A small image embedding model, trained from scratch.
Model: 5.56M parameters, 32-pixel images, arch vit, norm layernorm, activation silu, patch size [2, 2], layers 12, width 192.
Training: adamw at rate 0.0015, 9200 steps, batches of 128, held-out accuracy 100%.
Data: trained on gratings and oriented noise at many angles and scales, 197500 training examples, 6.0 epochs.
Rows from block 3 of a small image embedding model, named by matrix and row number. Rows with one number belong to one neuron. Each number is 500 + 40 x the weight over its row's rms, rounded and kept within 0 to 999. All counts start at 0. Numbers have three digits each.
Before each neuron's rows are labels from the 100 images, of 14976, where the neuron reaches its highest value: "responds to" is what is common among them. Only what is clearly more common there than usual is listed. The data: gratings and oriented noise at many angles and scales. In brackets: how many of the 100, against the usual share in percent.
# fc1: MLP up (model.blocks.3.mlp.fc1.weight, 768x192), inputs 0-95
# fc2: MLP down (model.blocks.3.mlp.fc2.weight, 192x768, transposed), outputs 0-95

responds to: coloured (84 vs 49.8); sawtooth grating (57 vs 16.5); dashes (38 vs 16.9)
fc1.467:459525468520496516534529484556488507527499508467537487538536466570435527446536429492518549509512540486521431461482486500523471496530502505482513501523419502491492431440524491484481557508521561518463527454537434500546542517544537479490551494515508472473498486459476429546544455453493540468
fc2.467:560462344470528472521486508526510507521561501522553499539415503463444544501490495522461495522440428446455522494497417428558441542510432520473456474595523447572491515488481492490583451491525510538479489521528543493513433491515408486564507552500573465510499570522506520469520459531522518498

responds to: low contrast (77 vs 29.6); noisy (63 vs 29.8); very fine (55 vs 19.7); windowed patch (54 vs 16.4)
fc1.343:486553509567441596520513509540454515548491431418490480500564496522489514510505461512525545550546524451471548456430552538539464494496525527498480477519479523510449529522536506439606467543443469492470507497461515508448504525532517459503482450521498497474508458534447492559543458463434457518
fc2.343:542548458480599440483499573516503452459463568536467545480487481490446508517545523508500538496574478498438516533540472546551474466489468496542531538468544474432525496501496473493426522456527547529470475434519523514526513487543540489498513559494415484526478528496494477478443478508495559477

responds to: coloured (100 vs 49.8); dashes (73 vs 16.9); very fine (55 vs 19.7)
fc1.373:458504566510511535534493538480498445450543488527431477584465424486479538570529553535581507486493525480434513462442529527474449500488527483511523505466544478511511480487541529507503531517452586502504446503557500482418492447425479530529480473530531470463456456416416492526490470551557570481
fc2.373:485444457523500496486484432492470504538489498534446585435492521497464506502487484520552481484603502490539477512494443465518498499552471487418533482516512507520467526443498487463489527483498494524458482590552445627453414523497509478524501479461509492569540464448490520550534485522475507541

responds to: dashes (48 vs 16.9); stripes at 135 degrees (44 vs 8.6); square grating (39 vs 16.6)
fc1.388:498437486451474445580470464559481559449510572506524554501526482558470468415485510470508511538454504493491537528467535511502461463475525478518445533474538539464475484502497538516472455516490444505531486507440468445521499640564522511518541519449537518492458560510530510537507502533485432498
fc2.388:523501561504481470448442511445420468528478532499486469511434448531496491485546457509470494499350468503550544491541558515467542475428483509540465528492473445452528450480516478489498465519496480501548549514527487484533551487473506466576457501533448533525467528559561510502440464552513555508

responds to: very fine (66 vs 19.7); dashes (61 vs 16.9); stripes at 105 degrees (28 vs 8.1)
fc1.531:455482468487535479482556525551478494555493499560526493516583464509446525431601427567474546505485535477551491464556503567556460513503510550498506544435529558477481534459549466417535508435518595543456471422544536523467590507494460500450563491488527502432488497491482448504491518498545520529
fc2.531:555500481511504458472506527492530518473466532472491494581415527474505542504516475504486522493450333483522537493522475462544480547479425495457483483541537492550480509397470513524561461481529497467520440601525492460469541506468455447539485569529517486547525549507452543501489468564567501531

responds to: windowed patch (98 vs 16.4); low contrast (90 vs 29.6); very fine (52 vs 19.7)
fc1.196:461507481507480552540449503458450605541560434491589534505538472535465525496579402414499533583509495480481431433444459496498477539545532562517546535489491535569475444527523582528527554525429540536456503503517532485530486562491495487451507488479492507437510470495480460509541430504465488523
fc2.196:439454476556448486476524525471463496478509519502533472505496488496519512566538512484513490497515595507498501565506445475539522540530451526468488530471435504397536529501512483451449528537491486492496525406455450550541469516527502457550524457483518500471542430506515473469484460471484510519

responds to: noisy (100 vs 29.8); low contrast (83 vs 29.6); windowed patch (54 vs 16.4); very fine (46 vs 19.7)
fc1.136:504563495500507550460443556561490492531424452489494477436496545507472500434480476516534490583512501476477518463500548514567431549504479499465544500520462586614541542485573524555533494457492514480547530493530537451412494483474499463394505489570477538464509474538521452471554517511485529505
fc2.136:466421576500523453491503490495505471460541549530495506560470470477467483514520522483543548490630392515449518458537420501536539444581455471544450572428509500468488517448473472462464458467529491516476463565522506492573512549481525466562524466533497518530549439558509536505486472521525470491

responds to: very fine (47 vs 19.7); stripes at 45 degrees (42 vs 8.7); sawtooth grating (42 vs 16.5)
fc1.253:476488496470537494482453515482508555507447521545468475524464482477460526523452532545507479449535531463428503527489500489476484455507547511457461480490493563557473506478529550535478581407508518492542503541423468513420458506419479545416459442554530475517465535549524498506534483516563429443
fc2.253:484438479542549535499499573463523425555486458514510533483462529443492445425518534463505486489619419525551460498472447510523517512546537525512546522540480476546500497505478514500433446518487528484476504473528443495500458433512493466540527506428563505553515453550445512488516536522513541523

responds to: low contrast (92 vs 29.6); sawtooth grating (44 vs 16.5)
fc1.259:488505468510527474547405515515474498479530506530546541526560486524449532473566487496526493572475522459511461560497484493483460495531536498449571542421506526577469540498567518517510486464480584522531486428494517500498554440495499523369581542476507524493429504483517434518550529458493573446
fc2.259:541443485506482491484546483490550468470533512512506505532463515446561501514473521514535482491313421502510522554545487475526502502489415482467461462486470508469593557417494497508509497526512470486558541561480489534487555521481459459548497531503518545514518499497508527487460512549497470542

responds to: stripes at 165 degrees (58 vs 8.3); sawtooth grating (55 vs 16.5); dashes (44 vs 16.9)
fc1.177:472524454505531451520521533624482489496467546489506533544570432522436511449532457521521546521480534503525450518530499546535456451531517492531492517450484517505450442459533508482469552496473563536481510416537489510564577471543558488434579507501482489498426534470468431553490496436490532430
fc2.177:600509345554469469522494562568536476506482471517491461506441483495496474523464515499514512536405424456463541486501515459549470544489385494442473460560507431534484487480434506506561471492531472479515478555504556509483467500527452455545470558518512473547476576467503499494539474531510511507

responds to: windowed patch (100 vs 16.4); coloured (90 vs 49.8); low contrast (65 vs 29.6); noisy (61 vs 29.8)
fc1.139:444486485559436563545481506506458574551546466469533528439450514522498493482507444421542474546530499520481475468455478500541520595543513537456502514525474545524508481496522547531497581551457474514462519484505453436539495556492541474473502456506466529455555428543550464452548483511458535479
fc2.139:517403425422510503394497467399484507480556516530516497533445497477455517539487541558452505478623466484417497531556433435529457536574442482511457534548495442502548553472515503478500449491502505539483477533544459535485428498500448461574467473484517430461498499542492566482491471537517492496

responds to: dashes (62 vs 16.9); stripes at 165 degrees (56 vs 8.3); stripes at 150 degrees (25 vs 8.4)
fc1.533:468483451515537485522523524548481497491522527530526538558607421538445546499553462510532544538490562448494469481488451503562478478523506534509491529480453508494478446453511486469488506526454575542419520415528474546546552478577522493493561510455488456477447544460441435527520450426507493480
fc2.533:584490442485513447492488546538532513512541519492516472529403473487454519527493500496466517519441443468485525487507467450544436524438406509455460458569554423577464495484464503515596463476500504466493449546545529491493443530514428490571518562519577479541463588464495496473532454507519542481

responds to: very fine (82 vs 19.7); sawtooth grating (65 vs 16.5); stripes at 75 degrees (29 vs 8.4)
fc1.351:449441472472509494482535596535438421469551493558519515536532535490494529542567544512468484502478536471528612529564497517535484533443548536571488523442564559539451531481533445490449471445436521537503456466516537583474550443469458541519495492437518532465464509436464486497504571476575512529
fc2.351:498534409479484524504524487507498528503523499507535487512464521510528501480503469501478519496285458487546489465480503468474449528480497498470490488498496492501550454433458505506551461503517537538506502516494524487483618586488442500518478558508529526506491514509514487488485499500503465494

responds to: square grating (69 vs 16.6); noisy (65 vs 29.8); very fine (57 vs 19.7)
fc1.664:471516499445501539583491479478478516457589521636459519525501472543532501458498498455506471541473498477477515556542537494446495546491539502487510552523519528428465487465524545553459555461473479459542489508506470473506483538535505466465541496495545532578519518509485556587493489490502428605
fc2.664:390510601503483513482501513516483459531494486491527411431460518457390526499501476520497537537433479502514527549500465538505545512495430497500462528501422502506513486440553443493496450423512470492405557494437520590487495469469517446506516514501586532511461501500591491508553434516474462451

responds to: sawtooth grating (42 vs 16.5); dashes (38 vs 16.9); stripes at 165 degrees (33 vs 8.3)
fc1.485:460503470459510472462464488528501459518431529553484499543553491506447512373542451549493556492497520542545445474557511532537468474539521527490526531459489544512457569495529547472483534456536582539473473458550470438475576460500503456452590496510491492445480532512476389521496550467466567463
fc2.485:559497510470509494570539575474559495488517537495503495519469490526516502537448463537540483488506392457551546493513512455528473549472456508442512470533504470529544508395491492482519408481447458535527468644496512535504533559476461445563439530502524509548503517495468535486515485537509463552

responds to: square grating (49 vs 16.6); dashes (49 vs 16.9); stripes at 15 degrees (30 vs 8.1)
fc1.65:428412441428507489444528568497487432506428502520475517480549517534480540465530490526478486507487561503522556535548510572490490514536532506591587577432572520476518521476561463456456490426520520537493446458536551564487578439484477513480523469466463525442485472464503482479473585517568521524
fc2.65:505455400479499518430573525489507500476515493500525496524477478512493441533479487514499536538408455536525536519482474483480499508514495508472466485549488459497557518454475510449525479504484523536521458551537463470535570525500492488536434512479514517525546502518502479525482538510495461499

responds to: coloured (100 vs 49.8); sawtooth grating (53 vs 16.5); stripes at 45 degrees (26 vs 8.7)
fc1.25:464499449498477534596504515520469554568511432444542486430524544484452522490526424444514550545521496509465485451439528574472545502563551546523475497526467507516470426508527562511489594555453459531445543485558516464535478567516557450495469490534449503482530468469499477492481466484479505515
fc2.25:524492279488489521467435468416517491482493475509509489526495504549465561498502517493486508576530528535380467503542444492529456526610498490476531497527450493501536511497503494523476498487507498540562513460518446529502424489505473451524513515486464489477484513497526486503499463475460462486

responds to: dashes (94 vs 16.9); stripes at 75 degrees (27 vs 8.4)
fc1.629:442570475522535496444460484434552496433501504453441511490505482486530535462579482504573507509511504530503486540466499434489464540534515511500493457555511511479572438503546620507480519464510508489562480537472559613482501532494512483497410473513557569532566507526515474507501461563505405499
fc2.629:520432459546540499465529528505569474489507536537466502557453547512574520566561520479518506518575426497481426493511486489452497432526491515495520455513483531541507520502513415485399434462476499488514515488495493550466463434457490501507499477500455505581440482514451472497545496482540492471

responds to: noisy (98 vs 29.8); low contrast (78 vs 29.6); windowed patch (61 vs 16.4); very fine (61 vs 19.7)
fc1.57:531546516523463591484477546535514509540417441487473506442488529520472540487475485516512485577533511505464517454492522534563432548496493515471516489525465558604508529487568536568526525485511488487571509500507569463384523504451484474391492480573471522510509462520522450490553501565534482489
fc2.57:457459563499540450456528463463487495469510551504509517577492514488465452542533525503526529491702404504413516508528459463547549423571465464492432528448480520472502476473478476482485474474515517526504495526526514482512455509494505477563487470514472499535547414540502514487501442520505460488

responds to: dashes (57 vs 16.9); stripes at 135 degrees (33 vs 8.6)
fc1.582:451481524500535454578460484556437527414495497506530505528464472556469506531534514473555540512508546494458494513420486436518401506483496572473493492485515571460471456494483542525495503500471511501534469481572531453550458550479548465475467525460462481509466537447496492527495473531456483574
fc2.582:500508504490529553456524489473456520511453501488490471468416474488478524477535505502493507460329446576547530499514574502478493488379506500504510501523466480428492456535476514494443482484494500475568605471516503512476605537462499515550511509525549532525570507513585496505480438441512486511

responds to: coloured (92 vs 49.8); very fine (70 vs 19.7)
fc1.748:469442516459476511562539421417457523426541447526481507490546492511495528438561499465455493457484526538466464495454491545490419565524476528507418409422536503483429450500546596487435547517550445476544457511497504399516520494494465538518536538523536508521462525517438527489491497449503493536
fc2.748:503426533504491519540448550508444491482427516567564485485535504467463521466445540564460504516537426476470492471493513450531616439465481474511529541470493540536497508473552489507603411471514494499449502566504473545453506496488535557521489499440473514492506489506502517507541488546442510544

responds to: dashes (86 vs 16.9); stripes at 75 degrees (51 vs 8.4); stripes at 90 degrees (26 vs 8.4)
fc1.62:454526490533521508519526556558501495471464548564513555525527445593493527469476533540508553472484522457559490512496463513524452475482485515574483550515473531489493452475534500445560514490460585507453444460488520585554552495521525561556534474444464528437456546516443391593469515441493488491
fc2.62:568505490611489502559495541506525516514523497481487443530461501531510569500504488504516529517268464457531508531489489474578411494329458535471502450530474460547478472501479507542525473516457502448533555451490536503475521555520431484503533553520537486526462600492473434492512463475448506543

responds to: very fine (80 vs 19.7); noisy (75 vs 29.8); kind: square grating (39 vs 16.6); stripes at 60 degrees (37 vs 8.3)
fc1.521:414440518532532476547499526561437544485640514606565511540512453473528498499531502515498507464487548480575488512491525456476474523474543531488453528441568535556434520498452488454545476502447559501432416450459548569504517507507467614567506451453572513452516504507455494481483510422458559512
fc2.521:503492589505568467467472496494481526503553555484508513503411522514502546484567474518430485502287463507579486475497450441530478489308464521492554492532502476515550494517473495504581484495482546478455494461517459462470561556511422498541494514509564489507494542510485496480485485496476550536

responds to: very fine (79 vs 19.7); sawtooth grating (60 vs 16.5); stripes at 15 degrees (28 vs 8.1)
fc1.257:467487477494529529498459567581475456470547464569496536521525501473485519514576501468522506517473580463523555503536502516505485514512548520505456501418548555577430551488532471493484445446462539542494438464491579570460548446461498537465508499466508579495450498454456490458508553477551518497
fc2.257:483515433511483507477507464470492514500518515513530517528465510483532541492517478521511498501308412519553474472503471445512483517441460496517514477517478502485495488453500502539538495496538523495493490538496509517478650565486433489555458509512531488531539528472506522520491475531523481550

responds to: stripes at 75 degrees (61 vs 8.4); square grating (50 vs 16.6); dashes (47 vs 16.9)
fc1.670:495494498503532484520455510504496504412500560497549553553536453525485481550512554499429539497476524462525517566488449500484515430478519449585496573446523475505440467460513483465466529505444561559467463370517443488558589471524484570466575481477414453497461593480419468568510548499481545458
fc2.670:529503358509459507523524572554509481520535465520483476483479489512519449513451486492500515495309491488533510474503531520495510543452475495487475479562505447515521482449454525488527468514492470529513489513502538505496571585515493486552473524490518507525480532475520462475497532499470512525

responds to: very fine (86 vs 19.7); sawtooth grating (57 vs 16.5)
fc1.242:475463513506517479508499518586449479461576472564519570556570485443515478537559530480495541551499544474560544518546506510479469524488535555537450496401546558567426560487499510488563487461480544521497449472492563572449528453508501563504533512438516545493454509465477495512491551475498542539
fc2.242:472522425489502502490495449463495517501506484481537481476446486514521543496542480507507503504234480515588490459490490493509481538406496498523533529540501507493500490492461479495538514484484478482493555503511506484476654566488440490541503501538524492511518550476541497505508479491513485547

responds to: noisy (80 vs 29.8); sawtooth grating (44 vs 16.5)
fc1.187:469510510463484539468453500514514434534360519489501531486519495461499557493458422564469433415528500535448452501499525559571482489518521506493533462557454564555610514511566545564440520497505479522545542518597501484486488448469459498452456510576509518466484558491487472485476523490516533447
fc2.187:465476555489569519444503502474560454496525485476485536530508534497446478466460520474491468528786477499428491478495439530510544453602531472497477488505516527521483523494517487506505480504519502529500488556467485545456413477473431524526536462448494504502457477507487521491510538494505535513

responds to: filtered noise (54 vs 17); very coarse (44 vs 20.4)
fc1.78:479513515431444546402557432490482467550434531489485436428498553573522480456412524494416509466600548530451482500480513496506523535538502448553541467590409481501554472457489441536515493475506448481484523511528467510458509488518496466539505450498499476459526504498512456536518489460491516498
fc2.78:529537557518500475524484594486592492449464551530504494507506488498466439500453514538579521520603434489500530538522522496511504500501481454473533508511494466436462552453485496485517519519515511514515491586495519491512403482507544467455498566484525502538467532520461486479492523512509535502

responds to: square grating (77 vs 16.6); very fine (56 vs 19.7); stripes at 120 degrees (34 vs 8)
fc1.261:494529505527529485504421533540480517503497545462509512551527536432520475430522511463565490496449497479483485478498505483471473492535467535559488437542535491493492533480505459470447520496559486538523476487428464529425481418525474442479441484490536494482492469483508487495542509428525457518
fc2.261:504492424569522582491471562496524382494504488503461511510472503436509500517534533528531468493623439540501430485420444505527537485497538505463492589542537440519586506501499505532445512456572524489480501529533463514469530468473454453469491444471517475516458472512451541504497504487518560445

responds to: coloured (93 vs 49.8)
fc1.374:557426502463524466573484442517456493467565464531588492524510516502503447414531536431519571546475494507499505502474512518502486463511498551540464569469504528531488491497502541485512430547440451493555513546428542551537553513515560486484621512428482545534533522479460515560454495496516531486
fc2.374:523531457483468490475542454515432511490445485479491463457457494502488438549495424528455522447300483538518527515527548484512511501445522489490438493485497540459528475543503471520517510475514494444554484488467511476496667532550500487546466494523477504501495510448553485532514425503495503487

responds to: stripes at 45 degrees (64 vs 8.7); sawtooth grating (45 vs 16.5)
fc1.727:515545519521440564472474529562494444528400460494464525422503505534484484458451506520560456519538498513482507489530498548550469523523501523493551481544435556545499569474556552525472555495523482532544478535529492457423472439481481468460500466576439527467471495541519445519507506532481520458
fc2.727:502463614513527509445518478466512470463500518473487531531495524504444476474475553539485513519765468489415482527553484536540546461546531444496437534471521489482519541484508484483489464497518494510473487512502495502488392435500479455556510479477486485486475467525478529504457490533486504514

responds to: filtered noise (46 vs 17); very coarse (42 vs 20.4); dashes (38 vs 16.9)
fc1.240:466470475452568437503485509549473467485430579508479515537528448461435477458512520527497506470495544522535473541546509533494524455564529464526523566447552509451464474465502452473459510436512563527510486408566508504519596461493525568433578487506464460509460521463553446493471576493543547427
fc2.240:547475363511497484458564541556499479474475498497432494479459471529503419505452520496539526501427477491507543515497513498503548525549466489514456494564489423482479472456432481488489482519497484564475502531511505467506522520533581499544469545499483466542492556482496488483509522483478476479

responds to: sawtooth grating (99 vs 16.5); stripes at 150 degrees (40 vs 8.4); stripes at 165 degrees (29 vs 8.3)
fc1.465:457539478458539447555528530618481474542441538499516489522532456538436525414506420523516555497509515508521428492542529526516466485538502482510495511495460512511488409468518519495471554517512559530487521455569492502565539508543525496474542510523476452484437522456496416534486500419515555461
fc2.465:590507337520480461525502550539556480481487471536466479525431520496505515515467533522511492515468393449445552504518476447556452516541388512446467460547503454516486498478449486497569471503526500495527487558495556493504472472534435459576475567518518462521451563484487524467538501533508487484

responds to: sawtooth grating (71 vs 16.5); stripes at 165 degrees (39 vs 8.3)
fc1.621:493418475504492512536417413528540504484446494540478450514498493474527530525431420494540541496497477558507463545522529525506477431513453499556445480457475472494442539548551491525448505421535511489512497469458536536569488471560426468458466500512533522533499500542559584503512457508637480477
fc2.621:489438435516503521499494555458473464501491449504656498525526492492440505412466523530547483514530458541506482568464554453466538491514539522499556472506527421505574497481493421509504394567481496513443485510474426556541534503550495493432482519525490487476504529521467500460568560462513560484

responds to: stripes at 135 degrees (27 vs 8.6)
fc1.161:517437504470532417517472460537491566501485507531546547496529472545461493488511532488627553500503517544474490516456484516526460519486548542464488502473497536487447489518490503490506566513511499503573467450527534411494472521500529533558490544504498555492457575519528538541549485510457453529
fc2.161:504503562494494460475541484474408486525487521474498505471402465455465536467566496530502485487321460570589522504525449454506531537422514480554482464535497520482517480506456483534452494492527553491506575511459429486440595533476508512564503489523497501550557492500555495517481463471552509514

responds to: sawtooth grating (100 vs 16.5); very coarse (53 vs 20.4); stripes at 60 degrees (26 vs 8.3)
fc1.221:524569495560456556545537528547489502491472461481514469499472503548464521486455470473574534555581508447470534458463503485563479528549442509492502479579405487474472498458505496494581546541488474487507538510456483492465494528590537452489510500526479444517492513471484451549527441448510497507
fc2.221:566484491476542429466485489501554535455527558539515529498403502437431492544477552518459493480504459500460484540511400429501503483522402496483504555538532422510487538478471504487555512461534535518462454488549519500542440471514447534529520541547532470511473599485492534457505496551516523461

responds to: stripes at 45 degrees (50 vs 8.7); very fine (43 vs 19.7); sawtooth grating (42 vs 16.5)
fc1.77:527558506540447535471462483503494509506481482494504484469486518550520465483440488495497495518518507521484513489503518483508453548521459486488532495549447521603519544492545553524516538494530506504530478516474454449453496480478483466430512476558479515503483498548521453527558496530438478441
fc2.77:530475662515531454404546496471522497467462538526518537548498484498450447495528507546504513512708404476485515527522442494533498453479463478504470571409542475470531578439489510424540469469504496477503454544505514527520439498484483477508578503479535489512498492527478523514477474551544502510

responds to: noisy (97 vs 29.8); windowed patch (87 vs 16.4); low contrast (87 vs 29.6); very fine (48 vs 19.7)
fc1.517:519570492581448578503444526509485531512499439485468495478487499574537506517477499472509481572536512440477540481484517475579439531537475515453568502531451559583483566503564532548568517501522477488521512510456478453416509461488494478394518480568504538471495472545526436466590488534456539487
fc2.517:478453551483559451438527498471464498456510543508486521557493499494445432521476534519520549496681401475442536522548392484540490455551467484516462543453508480463545501496520462434462459496511493518493465560529489475516465483479489459522533520514503497515537466529505523500465451611498479513

responds to: very fine (83 vs 19.7); noisy (75 vs 29.8); square grating (50 vs 16.6); angle: stripes at 60 degrees (28 vs 8.3)
fc1.91:430417524512489472524518535561413545486608522587511528516507435460542477510505506482513478461492543495568520497497497471515529508473484536506480513504537462484419472486393478479466517511414516467457463464467519563526507566539529588558517439460530502513507514427487520456488486398480550520
fc2.91:518477532527563457514511607469481528487508533491503532483453490473482529558527471533516530518378418469564542558525446489557435463375459543532498504488552487510519559480468562467515508529424530500487451527453477485498481555462499488493483555488520511502482582508435540458435486528486583548

responds to: coloured (100 vs 49.8); square grating (43 vs 16.6); very fine (40 vs 19.7)
fc1.330:489527506538508489443554570542504485488411499539415517468571480544529465509439573523540566525510507471480577503479537581527453474492486508560520508496504502504521558473518534430534470456513500501504443484468533526403531475523495482487530468458457515441479508557509483576463544494481434496
fc2.330:519552503561550472527520475530491483465516509447489495519508543483500583486513548567583543568469438448477551523526491517557420416403453503580514477500447458482463485465488459514517464496452515471493531531450540513525548461535518471588489562511479466528444576485405487525483428513491453536

responds to: stripes at 135 degrees (44 vs 8.6); dashes (41 vs 16.9); stripes at 120 degrees (36 vs 8)
fc1.666:448499466435536439518540543595482468561441533506483502489554462489399494397532471545518541501505541529527489462539528585536527461561543478507502543448535530482431480468511492473496519439511584547476490441585557488503585475518546489466526496527459501498471499470532443483452559492527558478
fc2.666:561499387518495491464549507504526485451434466523422464523438491485528458506443536516550496521442433499462528510493531460523526542555454498490484457546509440495516514431436479489527471518497460552514486600510481461473514479541511468567458537481504468556514558473490515511500504559525460536

responds to: windowed patch (92 vs 16.4); noisy (85 vs 29.8); low contrast (68 vs 29.6); very fine (61 vs 19.7)
fc1.111:504551482564441618482475539518483520540471443472458498489505513531511506487481489485532496594560513461473527493497517511596454533523481545486555507517456576559493592503576541500517526492508496492541486512463497441378483499501517480388502482553485527459514483569512456482554496551477533506
fc2.111:492490556486544470422529510481497492460493533499477534523476505495451484563500533539492527518695431496440541510537462516581500452571477464529450539481521483445536489465499486451465470464526480521444478489560508470505408471496524457526517508499458484506520467531487522503485449533517477501

responds to: windowed patch (91 vs 16.4); very fine (44 vs 19.7); fine (41 vs 20.1)
fc1.367:469536468484515530482465501496486470506463527465488474508523508416519489537524532535532522538529523505461494527519508483500499494522533441530456467482503519524504491467525495567421574457493497522521475508494498550451473476477432493549447436537544544467532497529523465415516483511572429538
fc2.367:468502518515533506510515567481506417559492469555466514512510533527556507447517504426515462455659428501517430516411434509487520455501556560466498527496509455593459524459468517487452423522493474508475453551506505529498459439490516503520459459431513507474469510532421526497520554534507534540

responds to: sawtooth grating (100 vs 16.5); very coarse (51 vs 20.4); stripes at 60 degrees (30 vs 8.3)
fc1.103:521568510580429556525537555561478478503465463453482483454481508553504520503442488446556528539590501455458513493467520486567500542540438501511529454604400471499494510473501501496545539534465451450509546518451465500453487518576526426472501501526483455490484498468498450498548439446501510510
fc2.103:602466495472541480457493502492577506454528547533516555500435484463410491544466563514448489510572480483424493540509424487541482454525461478507480524531538437486489557483469503509482521472557507523438470489557489500542388484516482495521533542516492470516460601488485521446482489539500518462

responds to: medium (42 vs 20); stripes at 90 degrees (28 vs 8.4)
fc1.766:447512461497555509499517522565502492493483550513529535561570448570455512453512494521489529459475532458534432501468461501531464476503514526525483528493493536505496481489551524428520509518487588530440435444531503483537561482522491527498567461454492519427454523546450424603485497469472468470
fc2.766:606481617509523474527471529464558500482527527462486453502431536497499564469487467519507510511364415478542507503533557499532430518349465510446510450544495464547509517457490513518597421493466468425577564536521515472425542549492443406517526562522526473557470543474495489496490475504510511526

responds to: dashes (49 vs 16.9)
fc1.377:464442506485532499536439541536452499447545511532528482517518476523496497530548561474553526524506539472461496481470498514492447519487495528440456536466612527509447460474523508532524534479438535519547457501483561453512490553477526492518498551477486579515459598506533502576556479546494480546
fc2.377:529542520497427512489582453498435508532478545512507483503436504483479483481524512515533535506277472518563508497497499482481530538370521475512511462525462538465518512523488470529496530504508486492468553516520499548472655551492513454563470511553540499547504513486560543535510480497532510552

responds to: square grating (56 vs 16.6); very fine (46 vs 19.7); dashes (44 vs 16.9)
fc1.138:413474465524508525504517526508426533484543475503485577471551447511478503542568498483553518548481557441495543494420454516557471509523554533559495545493543478469398471469497471497451512471429556560425506357499545550537554508552554561515533471411491491497485530475476485505530489423476459510
fc2.138:531514493467555448505504563512526523514537520519504473538446498467470516512484449548481558521521364441509519490534555495531483494458449529494484510524600455540482540429475525481587464491504547489510425628510544485455534527490483500494491552533561457539466534496467514458438488548528568495

responds to: square grating (75 vs 16.6); very fine (48 vs 19.7); stripes at 45 degrees (42 vs 8.7)
fc1.572:500502498479459568443501499542528441536414537501494499472503503445522514410430482578487497512503521512481488508527515532587539503513486498564532462554457531570562538490572535533429541514552537511539506549500507501466510440501486475443487461562448517452513488548493473487470504529528566472
fc2.572:518478503517526502457494498454520472490519541532509577523535502510450473470445514488507481532786463495430473527550478536553496480589531461470476479467518480493506528490521520479498492526484470520492450560493509492504371443453463473473506452471454426480470517510439525509490513522476500471

responds to: square grating (57 vs 16.6); very fine (47 vs 19.7); stripes at 120 degrees (39 vs 8)
fc1.698:508462454482545546534479457491514443491439529468456524489491446428552507536503456519512445494533558488501494446526484461518507546421459486559536469497450548495491499507471549438445476504498491494546435538494509558503474455433532462491429495535518465568541508502476471512505508501508513513
fc2.698:532462544457562565436483549473500475508557499469497518530483511514454482424492532560579515497592439441501538550437485474462530481525556557458534504474509458516555502488487484535509470502495484526447513578502522581432445449509504516471480533446510517439509478532493584528530497535495500503

responds to: low contrast (100 vs 29.6); sine grating (52 vs 16.6); very fine (50 vs 19.7)
fc1.613:508556559530493545498468528506443506490537481464543518479523471530529510526491525506460525512511506450545490514459528503471472509464534506532441493526502480585428511504514521571538473497480550478521428491492580522477525491459479604522482441474533522469483516545436502524554531492492494448
fc2.613:452509687546504455523519457522500514464498553487495493539459517469557494565560531509506495480465551462551507537471503404518522479355454491486489515466505496457523473537458480485566471481515517429451524428466523482535583506529499523525545501543534502542501481492510505490493488500505475547

responds to: windowed patch (46 vs 16.4)
fc1.29:510525487532463563430443504524504474534411489496488477460539487559516501460458493527432484532557486498502508499521515486512461527516483470487553506531425550564527563514559513512477502509529502475524485517503459503418486473472460464422487469551480505471468491512515417535564472511485461445
fc2.29:490465746535567445455538462478522527501505532515519547531504508478467456467516521514549510511717456481490522502505497491527525451469497457517500555426523470479501537438529504463521492481476492501460472546510489461521477482498513466526525500491495492510503469549501501510480495556486511557